{"input": "mfcc", "win_length": 400, "num_classes": 63, "arch": "tdnn", "norm": "batchnorm", "depths": [10], "init": "kaiming_normal", "eps": 1e-08, "max_grad_norm": 1.0}
Rows from block 7, named by matrix and row number. Each number is 128 + 24 x the weight over the matrix's rms, rounded and kept within 0 to 255. All counts start at 0.
# conv: pointwise conv (model.blocks.7.conv.weight, 384x384x1), inputs 256-319
conv.48 [150 174 129 118 134 121 125 112 175 109 150 120 122 130  96 137 129  63 143 112 130 124 122 116 112 112 132 143 137 137 122 124 125 105  85 155 106 139 136 134 140 116 123 131 154 111 133 124 130 114 108 138 155 150 141 130 102 177 157 146 156 138 115 134]
conv.49 [ 82 132  95 124 146 122 144 117 114 104 115 134 126 117 151 118 133  96 113 141 135 155 188  62 126 138 121 182 123 134 101  97 144  95 120 145 112 138  95 129 145 105 190 171 137 131 143 131 145 137  91 120 132 158 101 152 151 106 170 135 154 118 144 134]
conv.50 [ 87 156 156 107 131 106 110 112 123 104 106 143 112 141 201 123 153 105 139 111 109 137 126 125 158 128 141 100 122 164 126 103 117 136 117 143 102 135 108 123  93 130 101 114 143 115 116 100 159 141 150 121 120 131 132  83  79  89 166  98 138 110 108 145]
conv.51 [114 156 132 120 139 139  83  83 111 151 124 117 102 114 102 134 116 151  90 114 175 153  90 105 134 135  81 129 133 145 148 155  90 126 148 112 126 124 118 135 122 137 146 126 114 114  98 132 114 124 118 121 145 125 145 143 100 119 142 183 149  62 112 155]
conv.52 [127 142 102 112 116 122 149 146  87 123 140 156 139 132 124 165 177 141  96 166 138 110 153  96 155 116 106 157 100 134 133 130  97 129 169 127 137 149 144 122 148  87 125 136  88 133 136 108 160 148 102 104 192 160 138 108  88 171  94  99  74 136 108 118]
conv.53 [137 153 122 182 146 137 130 103  92  86 155 157  94 105 104 140 116 117 136 103 148 125 158 117 107 110 135 114 148 115 145 114 114 124 130 127 118 110 103 110 157 100 102 138 140 144 156  86 113 140 109 134 139 158 107 154 124  98  95 132 145 163  92 125]
conv.54 [139 140 111 146 124 102 116 113 150 146 152 147 165 131 152  66 110  94 136 156 121  79 128 140 149 101 120 106 142 117 130 123 159 164 151 119 129 113 121 119 142  91 123 132 151 107 161 132 137  56 158 154 139 109 116 145  91 155 125 159 117 148 107 115]
conv.55 [131 105 155 153 175 157 134  90  93  90 140 140 143 115 116  98  83 166 185 147  90 149  95 107 115 122  93 111 151  71 132 179 125 127 150 108 134 117 101 164 122 101 150 126 133 108 140 114 118  96 120 123 101 132 131 122 158 117 110 145  84 109 117 148]
conv.56 [128 141 145  90 159 123 135 131 117 128 115 157  60 143 120  88 138 110 101 126 154 172 146 109 126 100 110 118 157 118 111 158  92 118 118 151 146 125 102 112 125 135 171 114 157 150 122  95 115  92 111 128 116 169 106 127  97 151 101 119  80 102 115 181]
conv.57 [123 121 122 139  98 116 143 108 132  87 145 135 141 144 119 128  96 116  85 107 161 160 125  83 147 108 121 144 114 148 144 131 115  89 112 124  97  77 128 110  90  97 133 127 131 138 157 123 173 146 145 127 125 116 128 119 152 144  95 140 117 154 151 115]
conv.58 [130 139 149 150 155 100 141 144 150  97 132 116 124 136 120 119  80 124 139 121 111 148 176 123 106 156 123 159 120 116 173 154 140 125 158 100 106 135  99 141 125 160 142 127 129 134 174 127  93  41 152 112 165 123 122 170 124 132 120 101 121 138 122 117]
conv.59 [ 79 145 110 145 153  97 151 114 118  79 106 160 113 106 152 130 137 114 117 116 109 144 102 116  71 155 112 145 133 143 136 175 127 130 140 128 114  97 143 157  98 156 113 143 101 109 126 151 130 134 162  98  92  85  92 109 127 136 143 154 117 155  97 146]
conv.60 [111  96 132 131  82 105  89 143 114 137  55 155 135 108 143 109  94 112 136 156 123 172  98  98 110  66 120 113 121 130 106 128 151 146 133 111  96 118 146  92 157 102 163 116 174 115 156 115 172 142 163  88  79 130  96 132 152 138 163 152 127 145 118  92]
conv.61 [140 138 129 139 116 124 137 143  78 136 134 106 133 116 137 121 131 109 122 141  95 119 128  98 123 133 115 122 128 100 116 146 152 107 138 165 103 119 131 180 148 102 135 111 114 159 125 101 142 152 107 112 157 112 137 123  98 102 132  83 110 178 126 111]
conv.62 [156 152 119 109 126 176 138 151 150  94 109 127  77 118 164 136 152 139 176 116 157 117 128 117 132 111 119  72  85 179 141 136 113 144 106 131 131 156 148 107 129 131  65 162 133 135 133 130 112 135 165  88  95 146 111 120 129 137 116 127  96 119 117 127]
conv.63 [161 103 156 166 127 126 134 103 111 105 118 157 147 156 140 141 134  81 143 151 136  91 128 117 154 156 108 142 155 114  98 111 111 107 128 165 149 123 106 150 174 168 159 124 136 128 160 140 105 142 148 106 162 137 183 114 116 115 130  98 133 160 122 104]
conv.64 [195 105 132 194  93  81 112 121 126 123 129 108 132 117  95 131 150 168 156 137 134 131  95 138 109 117 114 126 140 135 128 156  91  91 142 107 152 115  93 133 116  92  85 109 146 102 125 143 143 155 107 136 123 117 110 115 118 105 134 149  99 126 122 121]
conv.65 [124 141  99 136 115  69 110 115 138 150 101 120 135  67 137 120 137 119 121 164 132  96 132 158 137 148 100 148 117  89 116 168 149 114 136 104 144 113 143 121  90 138 151 138 110  84 110 117 116 121 105 132 102 128 118 114 155 120  76 122 125 109  56 123]
conv.66 [141 138 106 139 140 113 124 127 125 155 141 131 137  94 132 164 117 123 118 156 111 143  96 141 142 146 107 130 158 116 112 116 105 125 120 100  86 145 119 129 148  85 145 125 129 121 129  87 143 130  94 143 121 143 119 106 174 119 132 138 135 120 153 104]
conv.67 [150 109 115 114 129  85 109 115  99  83 116 153 125 142 146  93 181 135 134 121  87  80 167 131 130 158  75 125 122 116 159 137 129  97 129 130  90 137 140 107 192 123 145 127 141 143 154 112 104 101 129 133 151 113 148 152 115  86 124 115 113 113 155 139]
conv.68 [128 169 127 103 135 132 156 125 173 133 127 111 120  71  86 143 184  98 131  81 142 101  66 124  88 146 113 136 113 127 107  86 129  87 153 122 105 128 169 114 129 147 106 125 146 168 111 140 114 118 130  86  96 128 133 142  89  83 130 143 130 124 107 156]
conv.69 [ 99 126 125 128 139 152 107 118 149 118 134 145 180 119 119 192 119 134 108 118 105 135 142  94  96 125 141 124 137 111 156 141 120 112 120 153 107 131 110 141 136 135 131 132  93 118 167  70 107 128 106 132 138  90 143 105 118 108 136 143 107 132 165 128]
conv.70 [142 124 125  98 136 117 162 133 134 146 130  82 167  65  95  98 101 161 133 108 107 105  84 123 113 137 148 100  99 126 150 149 166 135 167 121 105 114  96 127 109 149 162 101 128 176 148 136  96 146 138 127 110 119 148 151 114 159 109 112 148 127 137 127]
conv.71 [165 154 149 125 135 133 127 133 151 122  79 165 125 127  97 112 146 117 154 152  98 123 138 106 157 158 114 124 132 162 135 112 153 138 123 157 129 112  94  97 140 128 118 103 104 152 139 142 168 119  88 117 137 161 138 109 118 104  80 169 151 108 158 114]
conv.72 [151 115 146 112 154 158 176 151 148  85 134 149 137 146 122 120 110 133  93 138  96 118  92 132 100 137 118  98 132 102  97  91 136  90 143 181 106 147 133 143 143 150 126 107 158  65  98 132 109 172 161 177 158 132  91 131 126 120 114 127 108 129 116 174]
conv.73 [130 117 142 121 141 134  95 122 102 140 123 121  99 143 102 184 172 112  91 140 107 168 121 162 130 134 131  76 158 124 107 178 135 103 127 133 120 141 116 101 161 121 143 148 172 113 104 125 165 128 134 169 137 126  98 158 105  94 154 143 136 145 115 152]
conv.74 [137 124 166 126 138 178 111 138 103 120 116 117 144 149 118 164 127 109 139 138  65 135  86 129 161  89 127 142 121 113 135 145 136 122 144 159 125 195 158 115 129  69 108 109 112 103 124 136 167  90  60 137 125 128 163 159 150 118 141 141  84 111  99 168]
conv.75 [149 138 137 103 136 101 119 109 110 138 180 128  93 128 114 148 102 121 139  68 181 110 139 105 122 133 106 106 133 101  85 156 146 137 138 139 132 132 163 161 131 123 113 143 111 135 139  71 132  94 102 140 163 113 148 112  93 124 116 135 160 101 108  87]
conv.76 [115 179 146 135 145 146 132 134 138 119  66 135 141 108 135  99 135 120 134 103 165 127 125 123  95  83 162  97 159 147 122  80 104 104 158 140  79 144 173 109 125 127  97 121 125 116 139  74  96 112 155 138 121 135 115 125 102  98 124 118 161 145 122 120]
conv.77 [137 159 124 135  97  91 104 155 100 102  74 120 104  90 132 161 117  63 129 114  92 137 105 126 144 142 120 128 147 123 104 106 163 109 139  69 135 104 168 160 118 121  79 101 112 134 138 190 165 141 135 130 137 141 113 187 106 158 129 126 137 134 138 135]
conv.78 [138  75  97 179  68 110 129 120 142 115  89 129 141 191 172 110 132 131 125  88 134  98  88  96 125 157 137 155 152 118 107 147 131 134 101  87 105 121 145  85 133 148 178 107 128 129 134 142 125 147 120 135 147 126 124 133 117 167  78 125 163 106 155 139]
conv.79 [162 113 182  86 123 132 109 128 154  92 129 147 122 168 129 116 159  95 124 155 124 135  96 103 145 125 122 112 132 128 108 123 102 107 115 158  58 143 119 148  89 127 136 126 160  61 128 113 116  85 152 112  96 116 125 107 173 154 100 119 110 112 118 167]
conv.80 [115 111 156 156 137  82 148 109 133 166 148  98 155 127 145  81 161 114 109  93 102 121 131 137 140 123 137 176 144 156 126  99 129 115 114 108 143 138 141 132 133 158 124 126 142  96 107 161  94 140 145 140 134  81  96 129 142  96 128 114 100 157 146 132]
conv.81 [158 170 159  97 125 122 152 143 101 129 124 159  84 141 149 146 164 122 134 118 160 110 111 134 147 159 122 160 105 121  99 103 127 157 134 140 100 141 136 127  93 119 138 161 161 156 191  92 139 139  98 115 123 166 101 122 129  92 139 119 148 153 116 118]
conv.82 [113  83 129 167  84 156 157  88 162 161 155 101  90 113  94 140 150 135 146  69  95 122 121 105 140  74 138 131 106 109 152 132 154 110 155 127 135 120 100 122 129 175  88 163 137 168 117 150 127 129 214 146 127 160 110 103 133 112  93 114  90 111 104  92]
conv.83 [154 128 139 102 154 123 130  93 137 143  93 113 101 115 137 115 120  92 114 112 130 123 138 132 115 125 139 132 134 105 114  88 156  88 152 119  98 121 107 140 144 143 135 118 122 152 153 142 189 117 110 110  69 149 145 119 133  87  47 114  96 116  88 138]
conv.84 [124  84 131 164 132 114 114 134 113  96 108 112 115  99 116  85 139 122 139 129 135 120 101 132 109 115 106 132 102  81 108 116 155 147 151  81 114 106 150 177  70  91 159 155 129 109 120  87 118 156  85 138 147 113 155 100 110 119 133 111 155 104 131 181]
conv.85 [112 166 145 148 107 159 148 129 154 146 154 140 135 135 133 117  96 136 147 105 125 130 127 142 147 122 169 137 177 138  94 132 116 125 161  73 135 131 166 110 139  92 111 156  86 119 117 105 115 140 101 118 166 136 118 172 106  80 123 150 153 153 106 129]
conv.86 [131 101 105 111 117 143 119  87 136 123 113 163 157  98 106 146 155 105 127 147 100 168 108 128 136 112 118 147 165 110 107 139 139 100 161 134  61 127 105 137  98 113 117 119 142 131 128 159  84 121 126 133 116  95 124 138 157 104 110 118 134 173 114 122]
conv.87 [111 128 125 109 104 149 109 150 140 151 124 119 130 129 148 110  98 135 155 174  78 172 111 157 151 122  93 121 149 105 100 111 154 160 124  82 145 113 117 156 164 149 132 130 112 138 102 107 147 110 124 125 119 166 125 136 157 129 135 121 149 124 166 141]
conv.88 [119  97 132 139 111 104 165 119 178 109 145 154 126 114 104  92 144 135 129 166 141 107 135 123 134 121 153 137 135 100  69 112 127 125 141 124 112 107 133 124  93  74 160 111 110 129 105 131 149 144 116 100 155 130 114 140 105 152 127 125  92 138 118 140]
conv.89 [124 115 144 155 137 173 127 128 135 127 128 133 151 138 102 121 124  65 123 145  88 129  91 136  85 125 148 105  80 123 117 152  97 130 122 113 126  89 100 132 140 148 111 132 127 128 134 108 123 121 109 108 133 152 124 168 129 127 111 149 109 159 147 159]
conv.90 [145 137  81 140 120 129 130 120 112 136 145 133 152 119 113 128 117 124 115 137 124  98 138 126 141 117 117 120 132 118 122 123 144 114 142 153 119 140 145 134 130 120 157 144 105 142 142 115 151 102 129 144 133 123 149 122 104 123 137 140 113 121 127 119]
conv.91 [157  67 122 148 152 135 124 142  97 113 149  63  72 137 115 118 175 144 137 128 142  68 131 136 112 100 102 120 110 121 159 135 106 141  91 143 100 107 128 133 156 120 116 103  93 132 130 114 133  64 128 141 117 164 131 104 164 135 139  94  72 143 136 104]
conv.92 [137 139 127  64 151 129 141 117 105 149  63 108 137 138  78 104 115 153 149  98 111 144 131 101 131 114 114 109  97 137 124  57 112  94 143 125 132 138  92 106 103 151 132 136 111 126 172 118 154 127 151 135 101 123 121 117 128 117  98 128 105 104 130 130]
conv.93 [108  80  96  99 120  76 160  89 120 146 125 147 110  89 136 150 149 132 115 131 128 147 103 177 104  95 109 120 156 138 166 138 142  93 168 135 117  82  97 156 105 139 170 116 168 148 107 180 130 134 135 119 129 145  96 107 124 122  48 112 106 163 111 141]
conv.94 [142  77 131 136 144 111  98 153 154 157 113 134 136 157  83  87  80 137 159 159  98 130 160  98  92 139 104 122 135 130 131 106 121 126 127 130 149  82 183 162 168 117 108 134 102 152 126 158 162  96 117 123 113 141 131 112 156 137 111 115 134 132 129 130]
conv.95 [153  87  94 134 119 105 124 124 121 136  91 109 137 116 102 135 147 121 132 145 128 149 133 106 114 109 148 111 151 117 117 145 118 131  93 140 126 152 124 108 130 128 117 161 119  88 170  97  89 155 157 111 131 130 146 107 145 135 116 122  79 139 115 165]
conv.96 [159 138  68 149  98 124 135 135 110  65 131 153 144 147 149 176 114 126 125 143 132 119 127 141 149 101 119 137 170 150  90 115 106 147 129 116 179 119  90 141 140 114 107 156 104 125 125 130 121 152 153 136 169 134 178  97 146 120 123 122 112  65 101 118]
conv.97 [140 136 171 100  95 130 158 122 125 130  86 131 166 105 136 133 110 133 130 106 121 159 153 117 101 131 102 101 112 106 143 122 148 145 181 124  90  83 117 153  63  97 119 132 124 103  76 138 166 123 112 171 128  86  69 135  90 120 108 138 147 134 149 125]
conv.98 [138 135 151 147 131 109  84  90 112 123  98 104  87 111 116 111  95 139 149 131 114 148 128 161 101 132 135  99 121 139 118  66 166 126 128  97 129 176 140 136 130 136  83 147 136 118 183 129 161 154 170 142 127 127  72 152 108 128 138 143 113 104 155 132]
conv.99 [110 132 147 141 176  86 146  79 115 107  92 149 137 138 150 141 118 124 125 117 119 158 127  88 139 116  98  95 150 110 146  64 137 113 116 114 128 139 156 152 107 119 117 115 127 109 141 172 159 142 112 162 129 167  87 139 101 145 166 138 127 138 152 141]
conv.100 [143 113 151 129  85 146 169 109 121  95 149 129 171 127 129 103  93 100 135 170 106 161 141 124 153 131 169 151 105  71 154 109 159 148 147 143 145  77 116  87 132 130 149 123 128 151 143 108 152 107 151 113 128 155 127 128 135 117 137 112 145 132 133 135]
conv.101 [124 127 152 203 111 154 109 150 123 153 151 178 114 123 138  91 125 129 124 167 141 150 110 120 141 128 140  80 154 126 109 134 111 115  79 142 154 125 144  83 112 124 183 179 157 148 139 145  84 125 145 111 166  93 134 117  67 119 152 138 157 124 106 119]
conv.102 [140 110 136 136 141  99 116 148 115 115 145  93 111 109  76 116 165 109 124  99  82  93 134 153  85 110 145 144 139  93  64 123 117 119 145 117 129 120  88 114 146 139 126 127 101 121 133  83 112 173 164 157 131 138 116 151  87  81 148 140 129  90 116 132]
conv.103 [145 123 170 109 112 114 124 137 129 119  92 101 141 110 120 104  99 122  89 112 135 154 151 117 165 118 103 110 157 120 122  89 150 135 113 109  82  86 120 139 110 128 138 140  76 138 137 134 168 176 161 140  92  81 178 145 108 114 123  54 147 147 141 125]
conv.104 [177 144 133 106  96 170 173 180 159 140 160 171 124 106 138 147  93 169 124 132 138 138 135 113 125 169 146 124  77  86 130 108 108 139 116 124  89 134 121 120 156 119 105 153 147 120 113 103 116 125  93 147 159 133 187 123 137 118 105  90 107 143  81 149]
conv.105 [134 175 136 109 115 124 123 143 137  79 137 119 121 129 157 154 137 132  81 138 122 120 121 132 116 101 119 155 171 149 154 129 130 100 113  96 154 113 119 159 111 127 123 144 128 169 112 102 171 113 119 146 129 107  84 150 132 106  58 145 117 132 118 131]
conv.106 [134 111 139 130 140  84 134 149 134 119 148 139 124 160 176 163 116  83 103 145 112  80 168 156 109 124 148 138 166 116  77 109 150  92 162  98 107 142 118 119 141 137 123 137 113 174 132 103 129 120 142 159 133 125 124 144 116 147 159 106 138 121 152 183]
conv.107 [128 142  81  86 153 115 131 133 127 104  88 148  78 112 101 166 111 114 139 155 136 132 104 137 156  86  88  84 157 101 144  98 155 143 126 160 113  87 130 183 105 108 147 132 147 100  93 122 134 118 121  68 127 104 119  91 153 129 163 134 107 125 133 153]
conv.108 [121 173 139  78  97 132 129 161 114 148 148 153 131 127 123 119 135 138 162 137 166 137 165 135 119  79 101 108 130 145 170 137 136 152 142 133 131 117 144 110 164 142  89 138 107 140 133 110 191 108 121 118  83 141 133 145  96 121 116 171  96 119  95 140]
conv.109 [104 117 120 120 137 111 135 117 112 100 179 128 122 159 147  85 121 143 131 161 101 136 141 131 112  66 109 139 104 157  84 143 124 131 138 165 105 116 108 147 106 134 112 107 109 110 117 165  95  80 140 132 119 149 204  84 152 144 163 125 106 126 136 179]
conv.110 [108 144  98 164 113 113  99 153 118 107 121 105 124 143 161 142 103 102 126 137  98 109 140 132 104  95 121 144 141 125 118 124 118 139 142 114 154 135 137 127 154 122 134 137 162 144 124 105 136 130 154 147 143 136 148 131  76  88 145 163 107 110 152 159]
conv.111 [128 131 119  92 153 165 113 132  91 104 138 147 105 152  94 158  99 118 149 130 123  90 135 148 117 142 106 141 101 158  84 150 119 136 112 140  90 155 174 131  75 123 121 143 138 135 115 139 122 103 139 148 102 107 155 126 138 112 107  56 161 191 143 135]
conv.112 [153 115 128 121  99 182 137 119 128  89 132 127 124 120 152 144  79 119 137 129 103 134 111 116 140 104 107 121 157 125 138 139 126 139 152 136 144 158 137 118 117 142 143  68 156 128 148 107 113 128 124 111 137 142 118 117 168 100 138 114  98 126 138 115]
conv.113 [180 121 140 139  94 122 129 132 157 133 134 143 173 112 111 112  95 102 164 123 117 152 123  87 144  98  97 125  60 128 101 136 123 150 104 135  81 114 125 136 147 146  97 122 118 136  71 134 155 118  67 133 119 166 166 111 120  92  90 132 119 130 136 163]
conv.114 [141 121 166 129 155 100 119  95 190 129 119  95 151 120 120 174 155 141 137 122 122 112 142 137  93 139 150 135 123 104 100 110  78  96 114 123 115 163  76 142 130 136 104 161 147  91 100  97 136  75 135 140 144  80 119 118 150 100 132 127 139  97 125 142]
conv.115 [136 109 109 161 139 142  79 123 127 149  91 134 147 149 103 109 123 140 140  91 148 110 142  89 126 176 123 119 113 149  89  93 138 133 168  73 147 100 111 123 138 108 133 182 125 135 116 113 125 106 119 151 113 119 100 104 109 124 121 156 123 140 142  72]
conv.116 [ 94 152 143  86  96 140 116 103 122 122  86 153 132 133 127 112 123 116 137 169 156 125 126 139 101 100 127  92 115 130  97 144  73 184 104 173 152 119 123 100 109 115 187 149 136 103  95 137 141 114 122 118 114 150 168 106 155 111  72 170 149 134 178 117]
conv.117 [146 124 107 150 151 101 158 144 117 153  82 134 164 127 112 124 137 105 109 183 133 155 172 122  99  53 111 144 104 158  92 103  92 137 131  86 138 123 140 115 129 135 129 119 121 115 141 113 153 157 127  76 115 118 158 131 126 136  56 108 113 129 135 119]
conv.118 [133 107 115 145 182 107 139 134 123 128 140 163 138 120 125 120 136 121 142 118 123 118  90  77 146  92  91 118 119 167 132 142 132 140 117 134 118 141  97 111 133 105 124 163  93 117 131 101  92 128 128 106 107 126 141 132 107 119 129 109 162 122 117 108]
conv.119 [124 116 126 143 161 110 118  57 123  73 122 152 147  87 117 155 119 157 114 138 164 144 115  85 173 103  86 105 108 118 142 119  69 144  95 126 116 137 160 181  73  87 105 120 111 132 122 139 109 141 146 108 125 156  95 160 145 145 150 138 158 126  81 158]
conv.120 [ 88 126 102  79  95 143 111 110 121  97 126  83 142 159  94 129 133 118 126 108 117 138 178  89 134 100 103 186 133 167 113 129 146 140 141  89  75 145 175 101 121  86  96 130  91 135 109  77 125 171 132 133 153  90 101 144  91 140 110 105 111 149 102 139]
conv.121 [153 166 143 132  71 130 142 132 124 122 130  82 111  98 139 109 151 177 122 127 186 104  98 138 138 101 137 171 117 127 145 146 121  96 122 143 106 107 150 179  94 155 137 109 113 137 126 130 160 132 117 126 108 105  89 131 115  97 131 106 107 138 145 119]
conv.122 [ 96 105 159 110 106 115 153 106  98 143  86 108 136  85 106 159 128 122 125 127 170 126 107 129 134 138 118 135 112 140 105 180  89 112 146 132 132 109  56 126 123 111 128 100 158 134 166 143 148 124 172 155 105 106 159 150 110 111 114  99 106 138 151  88]
conv.123 [ 99 114 127 119 138 130 142 155 123  70  86 130 107 129 128 147 156 131 156 112  93 161 137 165 105 123 155 118 174 132 151 115 108 154 129 142 118  91 144 165 124 135 135 168 126 132 121 140 129 138 139 128 169 111  94 102 138 122 106 188 125 188  92 133]
conv.124 [118 132 117 146  94 147  38 106 120  96 162 139 150 149 137 136 144 139 108 145 109 136 144 139 118 133  87 107 134 130 118 131 133 108 161 174 157 105 156  85 151 145 148 134 119 107 129 123  86 159 101  93 146 105 136  98 135  92 100 132 113 138  76 140]
conv.125 [127 103 119 113 143 110 119 108 135 115  87 122 128 149 144  88 137 158 119 130 159 159 143 101 110  83 155 113  99 172 138  87 132 167 168 156  90 163  92 145 116 121 132 155 111 112  96 208 109 132  97 167 139 148 109 117 164 143 101 138 126 157 133 118]
conv.126 [112 125 162 160  98 133  95 161 125 169 126 134 116 136 139  92 121 122 124  89 114  88  97 136 159 109 117 160  88  77 131 164 139 132 140 171 139 107  86 122  71 134 126 158 133 162 127 161 131 145 139 133 124 100 155 139 106 109 102  96 117 148  93 151]
conv.127 [112 140 201 124 133 113  99 140 129 126  98 103 121  93 144 101 133 107 145 104 140 116 133 148  98 114 131  63 154 146 165  87 109 106 128  75 106 140 104 142 103 137 148 111 139 135 150 137 127 112 122 167  89 122 149 138 141 115 159 131 107 173 140 133]
conv.128 [158  84 120 156 124  69 152 119  67 131  90 123 109 131 109  93 107 136 172 144 107 103 152 144 149 141  91 130 127 134 147 120 130 171 113 165  96 110 109 136 113 144 145 151 159 127  95 137 124 114 128 135 110  86 127 118 101  71  74 132 101 125 137 181]
conv.129 [119 176 143 162  82 142 113 103 111 146  50 102 102  94 116 151 139 122 152 137 154  86 141 105 118 121 126 133  83  69 147 101  78 123 110  99 142 143 109 147 139 137 143 134  95 142 109 122 159 130 136  76 113 114 121 125 131 147 159 134  83 159 103 159]
conv.130 [ 58 141 146 149 144 145 116 127 126 115 117 138 124 125 117  96 111 116 169 154 127 148 112 130 134 160 145  92 135 144 113 121 124 105  83 126 104 101 120 139  90 137 130  92 130 129 147 138 147 113 106 135 159 142 122 136 136 141 123 107 151 104 114 121]
conv.131 [109 133 140 122 109  97 162 128 133 104 105 151 113 106 135 127 135  93 100 118 119 138 141  92 130  76 140 116  87 147 107 112 121 105 123 167 127 118 192 133 125 144 122 167 129 141 160 108 147 130 146 112 132  64 118 128 120 114 164 113  97 113 117 128]
conv.132 [153 152 127 108 126  95 114 136 111 113 131 149 163 130 134 110 141  74 123 108 137  99 132 111 134 123  86 141 114 101  79 146 101 137 102  90 127 103 127  86 109 115 146 159 159 122 128  59 177 156 145 123 169 112 114  97 108 110 131 121 144 147 115 133]
conv.133 [135 136 139 147 107 128 154 152 123  97 156 129 134 123 130 121 121 127 132 100 142 132 129  84 140 139 115  65  83 154 117 105 128 129  94 120 126 110 168 109 147 143 119 149 144 149  96 120 112 126 140 155 129 108 132 111 124 104 112 126  87 120 134 110]
conv.134 [124 135 130  90 168 147 178 124 144 127  74 132 186 108 154 131  94 143 116 137 102  80 125 143 124 168 131 141 130 133 131 106 120  93 109 107 130  94 161 167  86 118 132 119  90 133 124 120 131 131 115 150 146  92 134 118 160 113 123 121  97 109 114 149]
conv.135 [112 110 106 141  94  98  93 115 116 140  98 118 154 139 147 123 151 150  80 120 129 114 147  99 116 106 144 132 134 100 115 162 127 146 148  92  72 133 141 111 150 116 181 160 154 142 125 149  82 128 117 105  98 144 162 188 122 143 108 134 159 171 167 120]
conv.136 [144 152 148 119 125 150 146  92 110 154 124 139 145 140 149 146 143 123 119 123 116 155  86 130 138 145 163 170 117 120  81 147  88 142 125 144 119 101 150 159 160 125  85 174 116 137 131 153 135 122 125  67 108 112 159 102 142 110 141 130 122 135  84 138]
conv.137 [158 146 114  95 130 101 147  84 173 109 138 170  93 138 144 144 149 120 130 101 129 144  92 121 102 122 104 131 191 123  97 154 135 116 130 126 132 140 144 130  86 159 105 126 116 114 106 132 147 125 157  80 140 132  94 151 132 126 105 139 130 165  88 103]
conv.138 [126  86 171 172  97 136  89 121  98 168 111 111 153  42 118 162  92 116  96 130 125  89  94 104 105 103 118  91 111 131 155  69 108 146 134 125  73 148 101  90 151 123 107 141 136 108 144 138 127 139 147 136 112 150 134  91 106 188 115 140 149 162 109 122]
conv.139 [106 134 144 165 143 145 148 140 100  98 127 109 176  54 152  96 124  86 101 114  71  89  70 129 122 136 109 148 102 102  76 128 147 120 149 124 117 135 134 123 134 107 137 147  91 126 112 127  69 168 160 118 140 129 138  92 113 122 124 121  98 128 108 162]
conv.140 [109 185 135  93 139 133  96 101 123 154 115 161 128 131 146 154 157 139 108 141 103  92 146 130 126  86 149  90 135 134 145 105 150 117  93 169 135 155 112 124  70 101 108 135 128 111 108 120 124 169 134  99 159 139 143  89 129  96 146 139 150 183 141 114]
conv.141 [156 102 154 111 152 136 121 171 155 152 139 129 113 139  70 114 103 137 146 135 126 124 121 168 147 113 131 121 133 132  49 135 119 142 118 150 143 103 137 102 128 117  93 133 110 113 160 108  92 135 132 106 131 125 101  95  98 160 136 143 102 116 141 165]
conv.142 [146 129 137 115 127 132  78  79 131 153 119 120 126  82 158 142 145 108 142 118 115 120 135 121 104  91 136 168 140 127 100 131 122 130 144 158 131 170  80 119 102 151 132  97 116  95 138  72 165 134 188 123 111 180 109 126 143 124 117 125 148 134  68  84]
conv.143 [141 160 134 117 118 138 126 171 102 108 157 117 102  89  85 106 147 143 140  81  90 105 150 179 122 122 145 107 102  92 131 134 142 149 150  89  90 101 100 103 123  83 186 159 174 108 120 112 124 166 153 108 123 102 130 139 182  77 118 121 136 101 126 105]
conv.144 [122 151 105 108  60 121 117 138 134 131 163 113 112 126 133 129 129  94 103 129 123 169 134 120 116 105 159 140 199 169 154 151 134 118  92 140 116 182  94 119 114  97 110 135 136 124 165 132 129 161  89 114 128 110 120  96 137 131 133 140 210 139 113 136]
conv.145 [120 186 145 129  50 143 134 150 109 132 147  84  99 129 119  87 107 153 117 105 130 129 117 151 123 135  98 129 112 107 108 104 144 131 114 116 146 143 133 142 149  93 124 125  68  99 126  96 145 130 112 110 126 130  92  79 150 148 137 133 177 118 159 122]
conv.146 [132  90 115 119 130 148 118 109 104  73  67  82  87  90  88 140 122  86 165 135 142 135 122 105 135  85 128 157 152 139  80  93 124 121 105 143 106 103 150 123 139 188 109 110 167 163 119 123 132 161  93 131 144 137 160 131 155  77 162  89 134 122 136 143]
conv.147 [177 112 110 116 136  92 101 105 126 117 119  84 109 149 153 146  94 133 150 104 125 118 139 116  89 111 144 133  99 158  87  89 124 166 117 132 109 103 125 116 139  98 104 134 130 150 138 113 160 185 147 117 134 122 173 145  98 105 175 104 181  81 167 177]
conv.148 [125 112 104 101 103 114 101 151 111 138 126 130 159 132 123 125 106 158 155 142 153 118 171 121 163 110 122 114 143 149 120 109 153 182 133 106 138 112 102 177  93 130 151  96 114 148 119 108 113 119 157 147 124 111  78 112 114 118 130 156  91 124 105 167]
conv.149 [168 133 118 101 124 109 120 128 139 128 144 112 130 142 167 106 107 133 121  77  85 139 135 186  97 144 113 163 130  97 136 112 133 138 107 131 146 172  97 153 160 135 153 158 130 116 137 153 124  67 110  83 124  92 109 129 121 116 111  92 120 193 114 136]
conv.150 [163 119  73 145 149 150 124 144 140  82 104 126 129 148 136 143 122  99 135 129  52  76 145 103 161 128 141 171 177 126 114 137 117 152 106 134 148 108 138 144 116 115 116  70 154 113 144  92 112 119  86 106 173  64 100 128  94 147 171 127 123  93 122 120]
conv.151 [118 141 107 100  89 178  95 114 171 157 129 144 138 118 110  88 111 116 114 106 131 148 143 102 122 129 103 134 129 147 126 151 171 160 141  84 127  98 128  99 140 144 132 108 193 169 147 159 128 144 117 107 106 157 119 144 111 110  96 153 132  89 101 105]
conv.152 [132 111 139 146 123 147 114  87 113 166 101 117 121 136 115 118 129  85 144 136 115 126 125 137 133 125 151 176 147 125 124 150 131 164 156 139 150 166 126  75 137 107 106 123 130 137 135 129  94 135 154 105 106 133 139 107 121 126 135 116 149 135 169 162]